python train.py --kernel_size=3 --lr=0.0014 --adaptive_grad_clip=0.02 --batch_size=128
Rows from block 3 of a small image classifier, named by matrix and row number. Rows with one number belong to one channel. Each number is 128 + 32 x the weight over its row's rms, rounded and kept within 0 to 255. All counts start at 0. After the name is the row's rms in percent of the matrix's.
After each channel's rows are labels from the 100 images, of 14976, where the channel reaches its highest value: "top examples" is what is common among them. Only what is clearly more common there than usual is listed. The data: streak pictures of flow and ridge fields.
# convs1: grouped (2 groups) 3x3 conv (model.blocks.3.convs.1.weight, 80x40x3x3, standardized in use, each kernel summed), inputs within the group 0-39
# convs2: expand pointwise conv (model.blocks.3.convs.2.weight, 80x80x1x1, standardized in use, transposed), outputs 0-79

convs1.55 099 [164 144  80  89  83 140 138 170 138 107  99 135 102 120 120 135 140 112 111 139  83 136 170  77 160 164 161 123 145 142 120 156 179 167 125 159 108 139  25 159]
convs2.55 105 [ 86 163 118 140 103 139  73  90 134 141 109 139 108 141 134 146 175 121  81 161 132  85 157 143 138 133 134  81 117 137 115 154 151 114  94 133  93 159 123 126 118 154 155 140 117 124 121 133 133 136 137  77 173  54 115  60 163 188 180 137 140 187  84 131  91 101  70  85 108 108 102 115  93 107  79  70 118  86  67  66]
top examples: waves

convs1.70 130 [ 75 150 141 165 146 130  98  66  95 168 112 119 154 143 143 120 141 100 134 127 135 123 121 167  68  58 143 135 129  79 145 122  56  88 134 112 157 126 134  59]
convs2.70 098 [119 132 172 175 148 127 106 144 147 106 103 131  96 138 135  96 103  71 107  67 108  78 123  80  86 186 137  95 142  79  75  71 142  78  91 130  80 123 107 121  88 110 138  79 147  40 137  90 143  39 164 121 150  83 163  91 168 137 132 147 133 141 122 133 130 149  94 111 156 112 136 119 120 133  98 136  82 111 118 125]
top examples: waves; turbulent

convs1.36 082 [162 102 154 134 176 175 213 167  97 114 144 140 144 155 116  82 154 133 134 147 119 123 131 114 110 119 116 130 106 121 177 143  81 157 177 178  76 173 164 166]
convs2.36 146 [125 119 143 131 168  96 179 138 120 123 148  70 149 195  93 152  78 149 158 110 139 143  67 102 114 132  49 125 108 149 123 104 114 155 116 123 139  57 133 112 156  75  84 119  67 127 139 136  80 145 142 152 117 147 136 140  94 110 134 144 142  64 166 146 187 191 159 158 175 185 157 136 124 128 141 172 137 170 152 158]
top examples: turbulent

convs1.68 103 [144 104 120 133  96 121 156 173 155  62 159 121 119 108 134 136 125 137  71 165  78 139 156  70 136 184 125 157 165 159  65 121 171 168 156 139 138 117 118 182]
convs2.68 103 [ 74 151 112 109  85 106  84 125 145 125 160 139 143 103 129 147 124 124 144 197 130 146 155 222 159 116 139 140 157 127 157 183  58 162 165 163 153 180 161 138 134 186 141 162 182 159  98 137 106 160 119 142 115 147  82 142 127 106  55 117  92 143  98  87 131  98  81 132 114 142 150  98  90 119 143  66 145 138 133  88]
top examples: waves

convs1.22 103 [194 117 148 138 101  75 123 131  78 138 125 191 127 144  89 107 101  97 132 150 157 169 133 134  97 142  82  60  68 107 129 140 147 126  87 137 112 156 117 187]
convs2.22 115 [125  72 110 101 125 167 150 147 144  65 141  99 141 149 136 116 106 157 170 125 168 109 171 137 133 109 152 143 106 136 140 123 166 149 149 178 137  98 133 160 159 139  66 114 140 117 169 140 102 123 123 144 157 125 181 125  99  97 162   0 123 122 156 124 141 114 214 122 109 136  85 158 146 109 127 130 150  81 118 134]
top examples: parallel

convs1.69 103 [140 170  76  96 128 139 100 149 108 143  71 142 134 125 115 126 146  97 150 108 114 115 162 110 147 118 183  87 112  94 153 173 151 124 116 148 134 160  10 108]
convs2.69 100 [144 124 142 146 103 137  98 115 100 142  56 122  93 122 158 121 134  63  99 117 121  74 155 149 126  98 141  85  84 132  99 127 138  71  94  69  96 132  97  76 122 151 148 138 162 111 121 137 135 106 160  47 155  47 118  75 156 101 158  92 130 138 118 122  93  95  95 112 117 105  93 116 118 117  64 124 103  79  72  83]
top examples: parallel; waves

convs1.25 102 [152  75 169 102 174 176 197 155 108 142 140 144 146 153 112  73 138 120 145 162 124 114 110 135 119 142 129 127 102 128 180 120 112 162 142 184  64 170 187 138]
convs2.25 110 [173 149 157 140 184  65 156 202 184  99 144 125 146 150  75 124 111 151 144  70 137 113 134 142  92 132 134 114  92 129 134  97 158 104 131 151 118  96 127 138 148  88  75 102 119 121 164 108  67 117 130 155 114 144 172 136  87 169 158 105 114 130 188 149 120 187 205 160 186 154 140 144 175 134 163 158 155 165 137 148]
top examples: turbulent; waves

convs1.2 097 [178 107 120 156 131 139 108 157 111 170 158 133 143 172 156  88 120  90 148 191 123 112 107  94 107 125 113 113 123 147 137 166 105 134  80 110 150 232 165 173]
convs2.2 108 [155 153  86  88 124 163 131 119 154  74 179 166 160 154 140 170 140 149 170 138 153 150 172 188 156 140 136 205 151 147 176 155 125 175 174 171 176 104 179 175 166 128 100 131 118 143 194 161 114 139 105 201 121 126 102 149  96 111 119 124 108 137 171  99 136 106 129 159 162 121 167 174 150 175 141 121 139 122 164 136]
top examples: parallel; high contrast

convs1.44 087 [137  84 116 144 107 152 180 152 144  98 171 145 147  91 132 154  88 155 102 180 103 147 140 116 105 188 100 169 170 151  58 112 137 162 177 133 133 100 135 182]
convs2.44 074 [113 193  94  95 151  73 112 151 146 153 165 172 159 100 159 174 141 127 139 178 144 141 106 165 139 110 128 152  95 134 175 152 118 174 188 195 165 121 162 155 134 130 136 131 159 153 158 127 108 135 121 118 130 112  96 137 106 178  54 166 100 121 149  90 130 119 103 165 147 109 187 140  90 112 172 166 142 147 195 194]
top examples: parallel; waves

convs1.79 081 [144  55 122 128 127 111 176 150 132 100 151 135 125  80  90 103  81 191 131 141 161 163 121 156 167 183  60 178 114 152 104 102 156 137 125 105 126 150 151 159]
convs2.79 070 [168 132  98  86  80 106 104  97 137 146 145  66 150 132 122 167 107  96 159 141 137 150  98 112 145  94 131 116  73 157 182 174 131 163 185  54 161 133 156  87 169 121 119 152 132 170 101 138  88 147 116  95 107 108 121 141  98  96  81 105 124 123 147 123 172 192 168 167 142 158 168 102 152 192 168 124 134 123 163 192]
top examples: turbulent

convs1.38 114 [144 167 101 147  88 172  84 176 195 169 142 138 145  61 153 145 136 155  58 154  94  87  92 105 116 109 119 127 132 101 145 157 156 136 104 119 160 158 156 148]
convs2.38 106 [100 164  99 112 117 173 114 102  82 167 129 171 143  95 197 157 217 101  82 150 151 112 186 115 169  80 160 128 153 157 135 166  64 145 130 119 142 181 134 103 134 186 168 157 165 152 103 159 135 134 141 109 199 103 106  83 159 146 144 148 123 106 124  92 125  89 104 139 146 132 155 115  94 104  91  82 122 148 102 128]
top examples: loop; delta

convs1.40 072 [ 90 127  66 163  71 110 158 149 135 123 109 164 127  36 128 143 100 160 103 132 136 148 156 116  91 179 126 157 132 161 106 129 145 114  83 140 119  90 165 186]
convs2.40 076 [158 187 133 101 159  62 148 139 212 149 167  91 142 140 119 192 136 110  58 135 126 111 100 169 108 120 105 178 114 119 139 106 137 145 129 144 127 106 154  95 125 124 146  66 128 126 152 119  57  89 121 137 113 110 121 113 127 107  60 117  78 127 144 116 105 136  86 158 167 125 174 136  75 103 142  97 135 214 158 140]
top examples: waves; pair of whorls

convs1.61 113 [140 119 105 136  67  99 149 183 141  96 129 126 115 100 132 137 135 128  68 149  64 139 155  69 125 193 140 153 158 170  93 114 176 177 149 136 132 125 110 181]
convs2.61 081 [ 55 147 117 105  64  93 109  99  93 162 139 136 152 100 179 156 190 121 131 183 139 131 138 183 123 107 167 114 154 126 152 188  57 141 143 159 138 200 148 125 108 193 162 142 202 149 104 122  88 127 116 119 124 118 117 122 137 146 128 149  80 180  82  88 102 121  83 131 114 115 149 113  87 118 152 117 140 104 110  98]
top examples: waves; pair of whorls

convs1.31 114 [135 163 121 123 105 168  94 170 192 151 145 125 148  49 143 162 144 169  30 146 115  89  97 116 111 107 120 127 130 108 152 151 168 121 143 133 164 154 142 152]
convs2.31 111 [140 163 121 134 120 138 101 139 135 194 115 188 124  88 204 133 187  65  74 137 150 105 163 105 144  60 163 122 133 131 115 145 107 130 101 120 119 157 123  82 134 167 196 151 142 141  61 149 134 148 147 103 197  91 124  72 169 148 138 169 146 112 118 106  93  92 123 136 151  89 132  59 137 114 102 139 118 119  91 136]
top examples: loop; whorl

convs1.66 123 [ 76 125 176 141 146 130 157  78 134 142 144 126 122  99 148 138  73 120 136 178 163 152 115 170  52 125 107 188 168 137 141 121  70 135 177 125 120  73 141 120]
convs2.66 103 [168 107 160 155 170 137 147 153 174  77 135 155 138 155 104 129 146  89 130  85 122 114 104 127  96 169 109 139  92 111 115  88 106 131 148 129 134 101 133 147 123  80 113  67 100  85 171 108  92  44 144 180 111 141 158 129 132 118 114 185 121 114 177 179 155 190 145 167 177 150 164 155 104 166 150 201 128 159 178 151]
top examples: parallel; waves

convs1.52 076 [171 114 152 142 109 205 136 119 118  96 170 127 149 112 143 124  15 107 111 173 164 149 155 153 170 161  88 139 129 151 144 159 118 103 109 161 116 111 147 117]
convs2.52 081 [224  96  98  89 122 116 108 115 161  93 156 167 157 135 127 152 126 143 132 120 173 112 113 120 141 126 154 152  52 151 154 136  76 149 153 155 151 107 158 117 170 101  87 126 103 138 131 138  77 131 157 135 124 123 119 127 112  17 160 111  83 108 161 115 152 184 121 162 157 159 148  77 174 146 112 179 136 107 148 176]
top examples: pair of whorls

convs1.6 116 [138 144 161 115 161 174 170 165 157 111 140 145 146  85 112 162 164 173  72 132 101  81  97 105  95  99 110 122 110  81 176 127 152 126 196 179 131 156 149 155]
convs2.6 115 [221 174 136 125 166  79 140 156 136 185 111 150 142 134 156 155 126 108  70  96 169 122 124  82 138 105 117  93 126 144 104 104 137 109  93  83 117 114 111  50 145 133 157 177 124 149 106 144 149 157 208 102 173 113 167 109 131 211 173 146 139 140 143 137 116 131 142 151 176 108 156  96 137 145  89 156 128 172 116 156]
top examples: parallel; waves

convs1.34 104 [216 122 162 153  91  92 143 139  87 128 126 200 129 105  86 108  85  87 132 155 133 177 138 130 104 139 102 101  86 104 145 129 136 137 118 145 108 166 130 197]
convs2.34 101 [119  41 124 102 130 156 121 116 125  47 136  97 152 150 125 133  93 168 187 106 135 110 174 114 168 110 138 175  67 162 150 126 160 154 144 172 172 101 143 127 158 136  57  91 116  99 124 151 130 139 127 142 157 133 155 124  92 121 203  55 115 163 164 142 109  83 191 125 132 166  94 136 167 140 122 127 146 101 112 129]
top examples: parallel

convs1.27 085 [205 153 126 194 125 122  91 165 122 142 157 165 127 148 135 101 133  66 182 136 119 152 136 110 105 120  96 110 103 170 121 172 148 158 111  83 146 155 138 195]
convs2.27 093 [ 94 127  71  83  86 141  83  81  80 125 157  81 158 156 127 161 109 160 162 156 152 133 161 189 174 105  75 150 124 170 166 141 113 140 141 177 163 120 156 144 151 106  89 126 119 114 131 168 108 149 102 166 131 136 161 112  85  95 180  76  93 112 161 101 127  71 138 140 147 175 138 162  52 151 144 140 153  88 135 159]
top examples: waves

convs1.74 095 [137  73 117 139 100 135 156 172 157  77 149 128 119  90 132 135 125 154  77 156  94 145 151  88 129 193 117 156 155 166  50 119 170 166 156 114 142 117 124 182]
convs2.74 089 [117 119  91 105  70 126 120  67 115 152 157 119 149 105 152 147 146 147 143 187 135 138 126 194 156  81 101 150 137 142 174 178  58 162 167 133 153 183 154 179 133 162 146 123 145 151  60 135 111 153  74 143 104 149 131 138 120 153  94 133  98 110 116  77 174 100  89 142 119 107 145 102  72  59 140  94 144 159 122  84]
top examples: parallel; waves

convs1.0 106 [182 108 184 109 147 132 182 133  90 102 116 183 138 136  58  96 147 112 132 157 131 146 117 110  93 125  87  95  92  92 171 108 134 130 163 185  81 156 131 157]
convs2.0 150 [140  99 134 121 176 131 171 172 121  81 142  96 144 213  61 131  73 161 151  92 138 128 141 114 101 156  74 136 128 140 131 109 169 125 110 165 123  41 114 157 153  88  81 103  77 129 200 135 104 129 162 130 133 143 144 126  92 147 161 103 164  73 171 162 122 148 190 137 150 160 123 174 130 136 110 159 145 137 115 120]
top examples: parallel

convs1.67 083 [158  89 129 130 126 171 172 158 154  42 176 138 153  84 147 136 100 176 124 173 132 129 126 103 159 176  81 178 128 157  81 108 128 105 126 137 121 106 140 172]
convs2.67 080 [ 69 211  74  94  69  96 129 132 117 142 155 112 149 123 100 157 115 120  98 176 134 138 100 206 136 141  71 113  93 136 170 192 155 133 162 188 140 150 140 117 142 140 148 135 163 162 134 141  64 168 107 135  88 127 153 133 101 183 119 175  93 150 129  88 120 126  82 151 138 129 160 152 121 126 172 125 154 183 137 153]
top examples: waves

convs1.26 111 [146 170 109 143 102 169  85 175 197 171 146 133 139  71 149 153 128 151  58 151 102  82  86 100 108 107 118 115 113  94 139 158 164 137 115 120 173 159 149 153]
convs2.26 120 [124 165 116 100 127 139  82  96 114 156 108 217 125  67 165 129 177  86  99 147 152 117 184 111 151  94 211 101 137 142 119 137  91 133 136 129 123 152 130 106 131 193 169 138 185 141 110 157 156 133 139  74 201  76 124  89 160 153 151 114 125 164 140  92  85 102 135 136 154  90 134  91 139 146 104  72 107 147 119 121]
top examples: loop; delta

convs1.18 111 [164 140 126 179  67  99  38 120  90 150 126 150 139 124 118 134  80 114 142 126 131 180 123 105  90 105 100  75  93 107 136 134 150 133  57  92 138 126 110 157]
convs2.18 100 [ 49  73  86 118  43 188  77  84  75  77 145  98 128 124 150 130 154 112 126 161 106  97 167 167 151 143 127 140 143 139 154 155 112 104 132 135 146 122 143 173 121 131 127 105 107 119 181 153 120 111 118  93 161  93 102  93 112  87 134  80 147 148 113 118 130  94 103  99  72 144  95 180  94  75 143 104 123  75  90  94]
top examples: parallel

convs1.73 111 [103  81 150 130 117 151 180 114 151 118 132 144 132 127 125 137  83 117 100 198 112 143 121 149  85 178  65 186 175 180  77 120 106 140 159 105 124  88 129 165]
convs2.73 078 [133  98 101 114 131 140 112  88  75  97 146 160 168 114 161 172 101 133 157 149 146 122  90 129 147 100 128 130  65 147 166 134  66 159 186 139 173 156 161 194 127  80 124 123 115 125 130 123  93  74 142 126 137 113 103 132 128 114 114  95  67  95 138 116 234 158 143 162 134 137 166 113  89 177 164 153 134 169 188 128]
top examples: parallel

convs1.76 103 [190 153  86  73 113 168 131 169 142 107  85 129 125 153 122 123 142  97 140 107 101 120 140  85 172 121 152 112 101 118 150 171 165 132 108 170  97 138  30 139]
convs2.76 107 [120  98 128 159 106 167  75 100 109  97  69 129 109 147 137  83 164  86  98 126 116  65 127 121 126 106 151 114  89 132 137 112 175  67  83  85 102 122 108 129 125 115 129 133 134  98 152 150 142 124 164  84 151  76 115  67 138 137 155 102 156 164  98 131  75  96 140  88  82  98  71 153 102  80  69 120 109  83  64  85]
top examples: parallel

convs1.64 100 [115 102 129 152  90 105 162 152 148 103 138 136 119 105 125 141 118 148  51 150  76 145 135  90  94 198 119 175 170 166  64  95 141 155 144 117 138 106 148 188]
convs2.64 085 [101 146 113 117 132  63  94 102 158 121 162 179 160  62 140 186 160 132 132 190 128 138 146 183 118 121 116 164 122 130 157 179  40 186 181 110 157 134 169 157 110 161 160 117 165 151 138 137 106 115  94 129 105 108 101 137 131 134  69 137  57 136 109  91 131 133 117 138 125  89 177 150  97 107 170 119 147 145 175 145]
top examples: waves